From a checkpoint of a small segmentation model: encoder activation relu.
Rows from block 5 of the encoder, named by matrix and row number. Rows with one number belong to one channel. Each number is 128 + 24 x the weight over its row's rms, rounded and kept within 0 to 255. All counts start at 0. After the name is the row's rms in percent of the matrix's.
# conv1: bottleneck pointwise conv (encoder.blocks.5.conv1.weight, 160x296x1x1), inputs 148-295
# conv2: growth 3x3 conv (encoder.blocks.5.conv2.weight, 40x160x3x3, transposed), outputs 14-27, a 3x3 kernel for each
conv1.23 096 [ 82  82 131 112 119 147 124 109 108 136  90 117 144 162 100 133 142 144 113 122 132 137 137 124 114 138 136 142 161 148 132  70 107 140 120 127 141 132  98 184 144 162 152 166 129 143 133  87  98 135 111 149 145 127 144 134 142 102 166 126 124 125 103 121 107 153 170  80 107 109 160 105  83 115  90 121 101 125 158 124 129 150 133  94 117  77 109 143 127  69 106 108 140 126 110 126 112 111 164 124 143 143 140 116 150 131 100 133 119 168 107 125 115 111 112 117 113  98 139 166  75 103 174  97 141  90  53  79 110 125 144  86 175  51 112 136 130 109 133 152 151 143 158 134 110 215 169 126]
conv2.23 123 [139 100 139 171 157 118 118 116 114 165 153  99 183  88 120 164  94 154 133 112 121 118 101 105 116  87 125 121 106 103 108 123 172 109 165  97 145 156 104 141 129 108 138 137 164 135 118 113 134 118 141 153 176 129 140 114 153 138 127 148 132 114 130 120 138 144 145 106 127 137 152 115 127 134 132 132 148 146 124 129  86 123 107  98 123 146 165 152 169 120 128 109 163 114 157 131 169  80 118 133 159 123 166 111 124 146 141 153 197 111 126 116 115 140 106 120 119 127  95 148  83 119 132  82 124 164]
conv1.24 097 [ 82 165 130 124 102 122 117 125 129  94 146 148 126 128 138  98 129 118 107 141 116  91 136 131 117 143 142 131 145 109 169 153 146  90 120 119 129 141 114 104  89 135 131 107 140 127 135 113 146 147 149 129 104 119 128 178 127 156 118  93 154  93 103 153 130 102 139 113 118 133 139 151  88 141 101 106 134 130 100 154 151  98 140 136 168 107 101 132 116  89 134  91 146 182 152 122 136 144 200 115 130 121 138 114 149 138 113 177 105 108 142 105 161 181 155 146 159 146 159  70 127 161 135 118  79  66 104 133 115 111 117 176 107 108 171 183 161 172 101 158 131 102 132 112 125 116  48 101]
conv2.24 103 [126 114 121 115 119 143 153 149 111 102 122 148 103 142 144  89 158 136 159 165 103 143 156 116  95 109 159 115 156 118  73 174 155 132 184 154 143 121 157 158 169 185 143 118 133 167 143 158 124 121 123 118  97 117 131 115 100 163 112  95 144 111  91 116 116 160 120 126 112 154  92 101 130 101 146 126  88 125 169 131 118 126 126 120 148 144 116 137 101 116 170 103  84  92 101 114 140 143 165 150 139 144 138 144 100 104 130  79  81 152 109 132 173 104 138 142  99 138 136 139 127 153 125 109 160 127]
conv1.25 099 [136 120 129 124 128 180  87 120 131  88 154 139  95 106 150  70 113 160 109 121 107 151  66 158 120 125 155 102 122  99 154  95 149 122 111 147 105  91 149 125 123 136 180 133 142 130 152 133  98 136 122  99 142 170 129 119 116 115 112 141 190 141 140 139 103 112 115 120  98 138 132 128 152 105 184 109 150 109  80 123 140 159  87 149 118 114 120 163 110 173 128 102 161 122 131 159 145 119 120 138  78 119 116 145 148 139 108 112 127 149 139 157 131 134 128  88 143 125 208 166 143 109 124 135 159  77  90 118 160 119 182 110 129 123 123 131 141  94 108 157  95 162 127 142 178 158 114 139]
conv2.25 119 [106  77 117 121 148 146 168 136 133  83 152  94 137 119 111 144 122 107 129  91  67 135  89  97 154 164 121 210 164 120 176  82 119 117 116 143 132 129  85 105  83 121 103 102 130 120 116 118 114 103  90  81 129 143 130 127  84 136 163 101 135 139 136 141 116 137 141 109 152 141 126 130 125  78 144 138 114 124 150 121  93 151 125 129  91  85 212 126 143 151 119 124 140 124 100 131 139 169 110 129 141 124 132 127 155 122 102 158 207 110 106 151 112 124 140 128 165 153  98 145 118  83 153 152 101 125]
conv1.26 097 [137 130 149 127 118  98 114 153 119 114 113 135 138  85 130 120 108 109 145 166 119 129 107 151 122  88 136  72 112 108 116 125  89 109 129 105 178 107  92 159 110 109 137  94 148 130  86 136 169 122 123 120 192 119 144 141 144  97 114 131 135 124 105 103 146 134  89  79 149 134  85 179 117 161 142 137 117 124  72 117 134 134  83 162 148 152 128 158 111  99 144 151  75 133  97 157 114 125  79 156 152 170 113 111 137  91  98 133 106 118 108 103 112  98 129 132 113 158 176  73  77 111 135 145 119 154 119 119 185 111 126 106 137 104  95 147 141  91  90  85 134 169 100 148 102 139 100 120]
conv2.26 079 [159 142 143 109 117 112 131 162 112 159 120 136 109 143 154 126 152 145 130 108  84 106 130 143  83 143 124 148 149 148 137 117 129 152  92 127 131 137 114 176 139 138 113 101 104 109 116 136 151 167 161 165 151 145 127 107  94 158 120  88 124 139 110 103 125 135 113 112 106 140 130 159 157 140 150 115 175 125 109 131 121 148 116 160 135 174 126 142 106 130 133 139 113 125 174  88 127 103 142 154 169 150 128 116 108 137 140 130 163 150 148 124 150 123 135 125 143 114 123 105 163 136 121  85  91 159]
conv1.27 106 [120  95 121 115 110 137 156 148  95 172 123 106 160 124 114 110 125 116 186 114 109 123 140 156 135  75 138 142 119 131 105 119 118 109 152 176 108 114 115 134 110 152 131  96 113 103 157 133  93 111 122 129  73 165 118 130 135 163 126 115 164 134  92 161 103 156 111  85 137 131  86 133  93 134 132 139 129 138 132 131 144 163 103 116 147 139 124 161 134 169  76 118 152 108 130 136 170 138 110 143 106 126 145 125 123 132 146 142 134 114 154  84  95 132 210 113  65 121 154 131 140 149 107 110 116 100 130 121  93 153 124  78 144 170 119 174 147 150 157  95 179 131 164 168 129 143 114 164]
conv2.27 091 [119 121 135 117 101 104 118 150 141 164 121 113 120 122 146  82 117 131 177 150 119 129 106 128 144 160 130  78 116 151 110 150 152 153 143 110 138 157 165 158 153 181 131 125 120 122 130 123 103 119 125 134 123 143 115 118 136 148  68 124 114 140 101 138 153 135  98 135 129 138 111 134 128 138 220 140 107 124 164 126 111 118 179 143 137  93 104 128 121 115 113 105 104 133 132 151 146 121 138 113 180 145  54 139 123  68  71 119 101 147 143  81 155 127  91 112 108 166 150 122 132 155 140 142 111 124]
conv1.28 096 [137  61 134 148 122 119 132 106 112 153 120 163 168 130 153 111 112 108 141 115 122 108 162 123 144 139 148 113 144 167 117 117 132 135 118 155 128 137 133 128  92 135 114 138 126 118 132 128  80 151  99 120 138 144 129 129 145 138  98  94 117 130 120 143 139 149 128 159 117 121 147 163 120 122 104  87 131 143 140 152 136 119 150 111 131 119 143 147 178  95 136  85 136 113 114  92 126 119 111  89 121  90 140 134 133  88 169 107 199 111 190 151  90 127  82 160 140 167  95 193 103  95 135  74  97 157  93  84  72  87 140 118 166 123 126 107 183 109 183 120  80 165  96  91  91 101 116  97]
conv2.28 129 [141 114 121 156 167 148  88 104 110 136 154 136 164 128 121 151 129 119 139 109 153 104 139 107 117 106  92 130 114 107 127 140 160 137 130 145 129 136 105 134 132 123 140 174 148 141 128 112 114 127 101 160 191 185 144 125 112 118 185 113 105 119 147 157  92 111 159 136  77 122 137 163 130 124 114 125 104 149 163 122 143 103 121 102 194 204 147 171 129  96  97  86 157 122 179 158 175 176 126 109 111  93 108 128 118 134 116 151 155 136 135  98 124 117 109 113 130 125 135 140 113 139 125 143  96 117]
conv1.29 110 [156 188 107 140 136 136 129  96 181 166 127 135 141 109 141 135 138 125 104 162 108 127 141 156 109 161 120 129 132 138 164 130 135 103 115 120 143 118 127 183 108 130 122 183 123 125  80 123 133 130  78  73 112 129 154 129 103 155 176 178 140 140 176  99 128 147 112  98 125  91 123 158 121 128 142 125 136 127 129 142 137  99 108 143 142 121 128  97 160 135 146 112 122 148 195 120 134 107 128 145 135 124 183 119  84 101 133 117  84 121 146 124  93  97 119 133 119 119 134 113 135 119 136 119 100 154  81 110 157 155 111  56 117 112 127 112 122 176 130  86 140 128 114 142 125 155 137 147]
conv2.29 073 [112 130  95 113 118 117 118 116 141 159 126 153 125 170 152 111 141 105 145 108 157 109  94 139  99 115 120 114  98 127 127 158  97 118 128  76 103 109 119 136 140 152 111 121  98  95 114  97 135 176 131 162  82  87 121 136 146 155 125 120 142 159 137 106 135 151 119 140 135  98 152 113 160 141 127 160 113 100 129 116 130  74 120 142 119 107  88 126 104 110 124 140 142 136 108  80 104 106 149  94  89 104  80 111 100 126 149 108  86 132 138  85 145 122 122 130 125  98  81  50  91 113 103 134 132 144]
conv1.30 107 [162 143 143 113 122 105 174 131 172 124 134 156 145 112 113 140 130 105 110  72  95 128 138 125 142 112 176 133 136  99 124 134 139  97 117  98 134 156 123 115 148 140 138 121 113  90 107 137 150 113 157 119  93  88 122  74 124 146 129 126 142 120 100 120 115  93 113 144 108 149 138 144 116 100 107 152  86 142 139 134  99 126 101  90 133  94 139 143 121 117 141 167 128 156 135 152 114 124 139 138  98 115 136  95 163 150  74 132 117 134  89 109 126 179 135 160 117  77 163 139  67 103 183 122 168 112  32  96 124 147 173 111 102 120 105 109  72 142 121 134 146 154  71  90 103 136 136 102]
conv2.30 096 [123 137 120 137 111 128 121 109 116 135 106  97 177 111 136 117 108 170 138 130  97 108 113 128 134 107 147  90 115 135  92 121 160 112 125 144 122 118 103 143 168 136  90 126  99 146 135 123  97 110 122 187 186 126 127 101  91 115 123 131 128 102 138 113 115  97  84 127 117  96 135 138 161 158 158 108 155 145 106 138 147 135 116 108 123 143  99 143 160 109 131 110 127 121 164 154 163 119 117 136 181 142  96 111 131 101 110 126 159 150 145  55 143 133 101 175 141  88 152  99 127 114 103 136 145 133]
conv1.31 095 [181 111 145  99 150 127 118 124 113 174  85 104 164 144 126 126 121 110 129 171 105 128 136  66 130 121 141 106 130 106 156 107 118 186 112 136 137 105 126 144 139 144 130 152 132 136 146 107  92  96 148 179 119 162 113 150 101 111 137 131  70 125 160 158 144 132 118 137 129  98 135 116 101 149 136 133 115 123  86 133  91  63 108 121 126 139 128 144 112 117  79 141 132 116 145 137  83 137 124 113 136 119 110 102 161 119 117 149 132  97 132 140  86 154 126  81 146  81 117 194 108 142 128 203  83 201 116  85 126 109 132 109  88  87 125 113 103  65 145 121 111  80 120 110 153 142  33 114]
conv2.31 109 [159 147 150 142 172 144 135 107 159  95 139 134 133 131 115 113 120 139 131 116 148 138 146 117 124 107 107 163 155 122 152 140 128 133 140 124 133 115 146 116 112 156 111 132 134 164 142 138 193 126 126 110  82 152 144 149 107 134 142  86 144 124 105 144 103 140 150 108 117  98 146 144 111 115 109 144 103 120 123 104 152 122 126 142 127 137 156 130 173 114 151 126 159 130 116 176 109 161 165 125 104  96 114 111 126 129 107 156 154 130 144 107 124 162 106 140 141 108 160 176  72 147 167 129 115 122]
conv1.32 104 [128  97 161 125 161 114 118 140 143 161  96 116 136 172 135  96 132 106  92 154  91 122 109 124 148  98 108 113 146 105 139  92  83 151 156 132 129 128  97 153 140 169 152 173 146 120  99 137  89 107  98 146 132 121 144 109 125 109 124 136 117 128 104 118 119 121 146 122 149 152 123 101 135 136 126 130 122 135 121 129 160 113 101 134 134 108 131  90 166  64  95 160 136 110 100 116 129 140 105 132 122 135 106  93 170 140 133 136 107 167 181 163 166  89 139 102 124 113 139 129 114 146 147 174 131 125 106 146 171 146 143 105 105 112 140 107 138  79 172 129 156 139 142 111 132 150 181 113]
conv2.32 112 [129  88 139 125 134 110 147 138 131 110 127 114 169  83 126 153 111 124 138 151 146 133 133 156 164  68  99 171 129  95 166  96 134 139 149 125 135 147 149 128  74 136  92 119 130 145 147 146 156  91 135 119 102 133 127 121 127 128 116 135 165 151 113 146 149 154 116 102 124 138  96 138 127 105  91  95  98  87 127 114 132 134  94 106 128  97 143 112 156 138 167 146 141 115 135 132 118  90 122 133  95 131 159 109 129 143 125 157 149 109 145 111 161 152  97 147 141 131 117 143  96 122 173 114 119 142]
conv1.33 091 [ 94 127  80 111  95 109  90 174 157 114 135  98 136 104 162 140 100 135 140 128 110 112 123 123 141 158 166 133 136 105 141 108 139 110 110 129 114 117 141 136 122 145 151  83 107 111 144  64 127 141 168 122 123 113 152 100 120 117 117 141 165  99 137 153 128 124 130  97 140 126 134  86 126 105 107 138 116 168 103 124 150 156 129 170 107 103 119 174 103 135 120 176 120  85  77 111 123 107 144 190 165 123 121 110 138 135 132 149 117 112 142 107  75 121 120 144 109 138 196 114 176 162 153 107 121 186 108 108 158  49 120 114  86  73 112 103 105 100 149 129 110  99 140  60 155 121 103 122]
conv2.33 120 [142 135 101 147 162 140  99  91 137 110 144 129  84 127 122  77 148 136 101 121 158 119 118 151  91 132 115 136 160 117 134 117 110 122 115 128 139 121 147 111 113 145  96 102 112 124 142 133 106 114 118 148 108 105 174 133  94  88 171 114 111 190 134 150 111 139 150 117 119  95 169 125 133 102 149 134 153 122 120 119 101 129 134 134 122 102 131  94 103 123 148 113  92  98 121 133 165 138 141 105 120 126 110 128 108 144 117  99 112 155 155 123 109 128 141 125 130 142 142 144 107 127 153 148 111 174]
conv1.34 099 [108 147 110 139 158 157 123 150 103 136 146 119 144 113 103 157 106 145 156  90 148 134 131 135 133 132 132 110 171 134 126 135 151 124 101 115 145 135 162 112 124 116 138 106 146 117  92 127  95 127 134 145  94 141 153 150 116 162  70 121 111 126  87 148 140 135 120  96 126 126 126 163 106  87 152 110 156 135 174 144  91 140 136 157 132 155 124 111 108  83 146 145 152 185 166 125 148 136 141 149 142 127 141 146 168 119 114 153 160 134 109 118 123  32  94  96 131 102 152 129 113 136  85 197  72 164 156 126 120 163 134 138 133 163 140 106 156  80 139  96 156 150 116 126 103 140 151 167]
conv2.34 098 [133 134 126 121 104  81 126 126 131 144 142 127 113  98 132 135 103 134 125 149 137 141 134 125 140 143 100 114 143 153 138 103 108 125 145 144 142 138 145 156 132 156 161 157 169 154 147 118 135 155 134 156 100 140 137 139 116 147 113  94 144 117  70 148 108 183 133 105 121 126 105 105 115 128 108 131 132  86 175 144 153 140 122 100 146 115  88 122  76 102 168 170 125 176 110 108 128 104 107 162 148 128 168 171 139 147 157  94 161 130 126 119 132 150  97 135 141 118 128 154 151  84 178 143  93 125]
conv1.35 101 [141 157 109 139 117  82 139 132 111 102 122 101 144 100 129 131 148 144 122 129 107 120 121 160  96  94  93 136 151 132 127 153 155 136 150 117 123 125 168 122 131 163 148 158 167 100 100 113 159 117 121 172 144 148  97  94 164 107 129 134 150 140 149 137 146 141 128 120 114 124 127 139 120 145  65 104 151  93  92 151 127 134  55 146 117 169 111 162 132 151 120 105 108 143 146 134 155 143 123 139 115 118 143 116 121  94 197 109 115 127  98  96 142 114 190 145 119 153 169 135 108 195 102  68 119 129  66 106 132  94  81  96 154 119 158 131 121  87 114 149 158 114 159 110 124 101 128 118]
conv2.35 089 [150 159 149  74  79 105 103 121 119 139 133 121 117 107 169 105 144 114 137 135 135 115 128 131 133 128 139  69  74 129  73 137 122  98 147 129 158  82 119 163 196 166 139 161  92 138 149 139  85 103 113 128 113 105 109 125 128 125 124 129 121 121 101 103 122 138 126 126 119 114 132 142 136 142 155 163 137 122 155 144 142  86 124 126 134 129 102 139 104 148 119 158 121 112 108  97 103 128 158 117 105  83 122 131  87  87 144 113  86 144 137 102 181 125 140 125 117 126 158 103 133 142 122 105 104  98]
conv1.36 096 [123 144 114 134 112 138 116 140 119 124 143 134 129  85 114 156 127 116 124 104 137 117  83 150 136 163 102 143 146 138 115 143 124 130 145 123 168 181 147 117 127 138  79 112  99  84 155 129 144 175 183 136 154 129  99 126 107 121 141 173 159 127 112 154 154 128 142 125 104  82 146 107  99 147  99 109 156 131 119  94 130 134 109  90 145 122 169 144 130 140 112 120 158 126 127 127 161 146 107 100 125 133 132 118 105 145 176 132 156 148 129 164 103 139 131 173  70 125 136 113  95 148 125  74 129 135 112 152 103 107 138 163 120 122 110 161  86  94  98 114 125  98 150 116  63 132 133 103]
conv2.36 084 [125 108 107  96 107 195 152 135 111 139 126 133  94 128 111 130  92 124 129 141 171  89 104 125  96 100 140  81 111 122 133 107 115 156 153 157 133 132 144 178 185 169 124 145 148 132 141 126 122 108 100 109  99 133 108 126 111 129 145  84 137 124 107 122 128 102 136  90 135 122 132 126 164 143 103 132 174 155 132 180 164 103 148 103 114 116 121 114 113 132 123 150 102 113  90 136 151 158 168 149 126 139 108 184 115 107 114 161 127 149 129 127 121 110  89 143 145 122 134 116 120 147 140 134 146 135]
conv1.37 106 [151 147  94 135 171 153 146 118  92 105 173 116  98 144 142 148 167 110 120 130  97 125 138 107 103  79 135 107 116 133 150 131 132 142 126 107 153 148 148 121 120 126 141 134 107 131 113 171  77 147 131 114  93  97 136 162  54 145 143 123 109 120 179 135 124 158 110 138 112  91 135 172 107 135 137 180 129 127  87 100 107 136  95 123 131 156 111 146 120  87 119 131 114 146 165 158  96 112  86 153 111 124 150 142 136 111 111 122  80 114  99 160 130  80 151 115 130  63 129 138 108 130 146 102 188 103 116 106 112 100 109 166 147 134 136 110 130  53 116 142 122 152 162 109 191 154 116 136]
conv2.37 097 [ 99 124 144 118 114 169 109 139 157 134 154  97 137 154 112 157 110 142 117 109 106 121 118 110  92 150 151 184 139 128 150 117 148 103 125 127 175 135 138 144 104 134 125  99 143 126 143 136  95 131 132 134 136 146 161 119 130 165 163 102 136 141 122 159  89 143 127 137 156 139 133 123 155 103 135 122 128 100 112 137 115 163 121 147  90 116 179 113 130 138 142 138 120 138 124 106 125 122 145 144  87 119 139  95 146 113 116 165 157 146 113 145 128 157 118 129 182 129 144 159 128  98 125 164 125 115]
conv1.38 101 [158 111 137 128 118 145 142 131 109 148 144 170 155 152 133 106 137 111 155 193  84 136 155 143 159 130  84 134 150 162 104 130 121 119 142 148 130 122 121 148 133 147 150 157 120 127 138 175  95 116 100 144 133 124 131  97 158 107 131 130  97 111 133 111 117 100 169 108 106 111 116 176 148 100 124  85  95 132 110 146 121 147 174 113 158 110 138 161 133 143 103 102 137  90 140 146 122 158 138 137 127 131 117 153 156 138  95 162  69  82 127 157 115  82 178 181 140 132 109 159 145 126 119 122 165 140  98 106 119 208 143  67  94 137 137  97 134 109 141 100 131  91 124 145  83 119 134 173]
conv2.38 120 [113 106 123 145 160 139 117 123 148 111 128 118  82 140 141 120 128 135 133 110 125 152 136 136  68 173 127 176 126 140 133 111 132 108 140 118 113 120 107  90  77 104 109 155 148 117  84 130 144 184 162 113  67 121 107 109 148 139 116 106 144  92 126 123 111 159 101 143 121 112 148  91 149 103 126 139 139 100 132 131 128 130 121 108  81 129 167 138 122  86 141 128 175 158 126 124 143 154 122 115 151 171 109 112 131 107 134 116 153  96 119 124 134 161 174 128 144 127  71 128 132 148 105 106 156 155]
conv1.39 097 [118 160 120 159 119 114 149 135 190 123 142 126  86 148 153 120 150 148 112 123 158 119 121 118 120 114 130 107 121 144 125 119 139  94 147  79 129 100 104 142 178 129 156 171 146 117 150 132 103 116  95 134 123 125 118 129 125 175 135 138 114 150 124  96 133 148  86 117 153  63 141  78 133 130 164 159 118  92 153 120 138 105 153 137 139 141 101 133 111 105 111 143 127 143  52 153 115 134 101 116 141 159 136 139  85 134 131 128 119 101  73 119 125 123 143 137 125  94 207 166  70 127 101 129 124 115  58 162 115 149  94 118 135 120 107  58 145  92  97 127 101 196 129 121 160 127  97 161]
conv2.39 083 [125 166 165 155 164 120 150 192 167 141 115 130 108 125 127 129 104 136 123 132 128 146 114 106 171 169 155 104 162 166 122 105 140 164 101 140 121 122 100  91 114  96 145 145 139 119 132 118 159 167 165 133 136 167 108 123 154 161  97 160 134 133 132  84 168 125  97 108 181 151 122 162 104 132 120  95 111  98 132 156 151 143 179 160 135 120 133 154 171 158 112 164 161 141 102 128 111 129 167 117 143 130  93 117 161 127 154 139 126 133 123 139 116 126 108 130 123 106 110 128  92 107 109 124 144 127]
conv1.40 095 [129  84  91 160 144  99  88  80 153 129 109 142 124 149 138  89 118 108 169 135 101  92 135 114 143 128 165 164 147 160 118 103  89  97 143 113 149 101 110 146 126 111  82 148  73 132 127 126 137 117 109 114 165 155 138 129 114 153 102 149 138 126 109 118 108 152 136 142 129 146 101 132 124 105 149 120 155 145  87 103  83 121 139  98 101 125 148 133 117 118 133  89 173  79 139 149 176  92 104 105 144 128 122 115 143 140 150 148  75 137 100  76 109 158 130 149 166 143 132  81 106 130  66 141 118 162 127 131 145 176 118  90  76 130 153 123 106  98  92 102 145  65 165 130  97  87 111 151]
conv2.40 111 [114 115 110 114 126 102 149 124 133 148 106 126 120 100 132 112 118 127 122 137 145 163 147 167 132 113 152  92 131 158  96 113 124  81 130 100 102 127 109 116 110 155 145 159 150 136 118 140 179 184 149  88  73  79 127 124 158 105 132 113 147 128 119 110 106 152 107 102 115 139 138 105 112 118 145 156 119 155 137 127 153 136 136  79 112 110 127  83 120 107 167 173 130 117 114  56 120 134 137 142 139 131 102  73 115  95  98  86 104 121 134 106 169 123 134 142 118 116 132 100 107 138 111 115 167 128]
conv1.41 103 [128 134  94 128 123 127  88 141 118 106 159 124 132 102 121 120 155 101 128 143 139 138 128 107 166 120 132 112  77 145 162  95 149 164 128 124 104 176 136 133 128 142 148  88 160  97 139 136 142 145 120 143 139 185 137  88 162 102 122 110 131 101 151 119  85 160 141 125 125 110 118  94 121 145  71 168  71 135 125 133  97  82 133 125 106 132 153 149 106 110 108 156 163 103  76 176 121  95 114  76 112 124 115 154 101 125 143 112 125 132 185 119  86 129 103 142 106 137 138 141 113  79 147 113 125 108  66 106 100  66 121  94 180  72 123 143 166 127 126 125 118  94  59 149 130 153 145  58]
conv2.41 103 [118  89  88 196 181 154 142 171 179 122 158 141 163 101 106 162 113 124 147 125 148  86 120 102  94 126  96  97 126 114 106 122 172 132 108 185 151 135 141 131 108 101 106 140 135 130 148 141  96 135 113 114 126 156 111 125 126 137 159 129 136 130 129 137 102 153 182 117 105 135 171 141 139  84 131 114 154 110 125 113  99 119 107 156 156 112 170 184 152 150 112 105 104  95 116 171 154 192  83 130 130  98 135 130 111 159 169 130 163 129 130 130  85 109 123 124 135 170 116 155 100  97 126 115 118 121]
conv1.42 097 [146 138 164 168 153 139 122  83 104 100 152 111 120 161 136 109 101 146 128 101 101 118 169 125 100 126 139 150 137 157 125 114 166 164 131 150 138 152 146 119  67 153 153 119 104 146 125 100 130 107 102 113 136 128 109  97 162  88 137 119 120 152 179 113 142 151 140 126 102 158 145 148 112 141 120 119 150 132 124 127 102 155 139 158 138 158 120 113 121 141 135 151 161 167 102 112 120 118 114 107 116  99 138 112  85 109 118 132  91 182 123 152 140  89 147 138 154 122 128 115 104  59 121 189 105 155 126 138 176  94  75 112  94 121  71 136 146 130 146  96 188  98  84 104 138  91 166 133]
conv2.42 100 [148 122  92 131 126 130 139 119 137 161 125 140 122 122 178 139 155 122 113 102 113 121 117 132 110 140 134 131 112 169 160 143 131 139 139 125 152 141 114 135 109 107 108 120 103 134 148 142 124 156  96 138  86 117 107 151 116 123 178  74 130 167 101 135 117 122 130 118 113 140 159 146 159 123 128 130 117  67 127 118 117 130 159 127 108 119 125 147 123 101 107 165 117 149 118 116 121 121 116 138 102 124 142 100 135 115 177 138 139 136 100 129 134 118 114 141 134 124 131 148 121 119 186 122 107 165]
conv1.43 114 [195 133 121 124 104 107 117 109 104 111  95  79 149 124 139 113 151 139  93  99  79 138 121 181 121 103 127 166 141  86 152 117 180 129 146 130 167 117 156 141 145 131 143 137 143 130 115 133  86 134 148 149 121 146 136 119 155 158 165 155 146 120 138 146 115 157 116 140 140 125 173 147 146 134 154 106  90 141  95 109  79 173 156 113 117  93 110 116 146 116 127 149 152  77 129 107 167 139 120 111  82 122 130 157 115 162  73 124 152 116 120  97 176 116 144 132 104 109 170 128 136 128 115 152 100  94 139  72 125 139 152 115 158 110 202 120 124 131 157 107 133 146 143 121 171 142 109 128]
conv2.43 070 [161 133 130 146 106 109 152 145 125 124 151 149 128 133 118 153 124 130 138 150 123 137  99 149 155 125 137  99 103 163  74 115 139  95 128 147 136 177 156 142 153 159 112  99 126 153 116 114 104 104 106 115 162 144 100 118 154 175  97 135 140 116 117 141 131 151 132 130 109 115 138 147 145 176 233 133 110 172 122 114 131  81 130 130 119 132 119 125  87  65 124 113 109 119 119  96 124 131 114 123 120 157  72 204 151  74 177 138 134 160 135 142 158 147 150 134 157 116 108 110  91 134  68 117 152 100]
conv1.44 100 [130  85 126 184 120 139 121 131 128 114  89 168  91 132 141 134 152 122 144 133  74 109 146 126 116 122  57 100 148 139 173 106 117  99 144  98 119 105  84 131 144  93 137 110 126 135 120 152 134 105 112 163 130 127 153  80 116 156 150 110 111 117 131  95 140 153 148 111 134 142  84 173 138 123 147 122  94 118 118 102  86 100 129 117 123 116 100 147  95  90 101 113 142 152 126 100 102 141  68 107 140 132 103 141  93 137 136 151  38  83  92 141 100 114 160 129 174 166 119  93 140  86  73 117 118 129  79  96 136 175 165 102 104  99 173 171 123 112 123 100 132 119 141 160 133 100 137 144]
conv2.44 103 [108 115 132 122 118  80 130 129 149 136 126 127 115 121 117 110 141 120 136 119 101 133 182 132  86 173 127 181 132 147  99  98 112  93 147 129 143 129 108 114 110 143 136 155 155 150  81 138 149 198 171 119  68 116 118  88 122 152 119 108 141  96 147  90 152 150  88 103 124 127 107  86 117 133 176 149 126 115 147 105 126 147 171 139  90 125 146 139 137 111 125 143 149 138 138 115 143  90 130 114 202 205  98 117 153 122 149  91 106 103 108 138 146 142 162 130 121 131 135 112 131 174 117 112 153 168]
conv1.45 098 [ 72 124 136 131 174 124 143  96 176 132 137 117 127  96 140 124  98 120 147 101 154 147 100 105 109 123 134 141  95 102 126 122 146 121 132 188 138 108 114 114  79 121  92 125 137 113 140 129  93 118 119 130 136 112 116  38 165 171 128 112 156 125  95  89 104 137 100 140 140 137 105 125 100 125 129 135 155 148 121 150 133 153 119 124  91 160 210 113 130 132 101 151 167 118 121 133 161 145 176 119 152 124 120 110 126 148 111 100 166  86 113 163 113 123 103  89 174 129 177 172  74 155  92 153 124 107  61 123  92  83 178  92 155  97 172  96 156  93 109 138 104 163 125 142  80 146 165 106]
conv2.45 108 [143  99  88 151 160 148 137 142 115  86 166 103 175 100 117 196 116 129 175 128  93 133 124 126 162 109 111 143 133 106 162 105 132 132 131 136 112 127 107 115 119 135 112 142 171 154 121 133 129 154 118 115 149 148 157 129 120 133 152 112 161 110 162 109 142 150 104 100  97 114  82 131 106  77 111 132 100 119 128 116 141 114 153 112 116 131 196 169 181 170 132  83 138  99 102 171 135 150  81 121 158 110 138 111 119  99  93 149 176 129 102 151 121 130 116 126 146 165 116 144 125 103 148 117  94 143]
conv1.46 095 [155 117 150  99 180  96 130 138 161 144 101 192 153 173 122 135 105 145 118 125  94 115 151 154 135 164  94 151 134 158 128 104 103  89 129 171 188 130 113 121 134 129 145 150 156  88 116 134 143 135  97 150 145 122 127 106 110 111 117 135 126 135 135 101 137 119  98  98 141 171  94 109 112  78 141 136 131 140  73  82 150  77 139 159 169 157 124 147 128 158 142 125 159 129 110 107 132 134 119 140 109 123 115 124 152 118 145 137 137 127 138 161 123 130  87 108 114 138 149 196 109 114 163 143 118  79 131 116  88 122 111 120 200 122 199 125 130 131  78 130 149 148 128 152 160 169 136 132]
conv2.46 102 [ 97 121 165 134 148 128  94 111  91 136 145 107 173  81 104 154 107 139 147  90 120 115  79 123 136 100 113 166 117 111 135 108 160 119 133 105 164 118 133 120 115  98 121 104 122 132 121  90 130 112 126 137 178 118 144 118 143 141 117 152 125 134 144 128 130 151 162 133 131 132 155 120 141 118 111 125 121 131 158 133 103 134 146 121 119 155 153 141 142 119  96  90 177 131 140 136 171 136 106  88 148 135 145 161 145 141 162 192 179 141  67 124  98 123 134 149 126 134 105 111 117 110  92 122 115 136]
conv1.47 097 [190 141 143 146 107 145 121 146 129 157 149 130 136 152 144 106 123 124 131 146 144 113 135 106 132 110 108 144 160 124 134 150 108 153 141 130 133  92 130 128 128 117 148 167 111  80 163 101 151 137 136 123 160 110 153 120 170 134 136 131 127 123 146 152 121 125 118  85 138 129 143 138 130 127 156 131 138 123  77 113 128  98 187 174 141 135 120 186 114 126 137 123 135 126 103 144 115 140 120 119 142 139  91 134 101 142 128 199 147 132 161 148 104 131 133 125 150 145 103 154  69 109 150 154 137 168  68 124  52  96 124  86 137 145 143 150 116 123 120 202 175  80 120  85 135 118 158 127]
conv2.47 117 [159 176 117 114 181 168 116 102 120 129 115 118 128 136 124 124 103 133 121 133 149 123 168 142 121 126 145 129 128 129 102 157 173  93 122 126 128 130 149 127 120 116 140 162 133 126 140 136  89 114 138 170 126 105 106 149 112 112 146 125 122 100 149 130 100 154 147 167  86 120 133 140 117 121  93 149 144 111 136 125 127 102 122 109 125 159 127 134 106  61  87  89 120 147 143 144 165 131 116  72  94 138 108 128 131 174 182 106 123 109 108 147 142 122 180 136 133 137 103 109 162 116  92 139 130 116]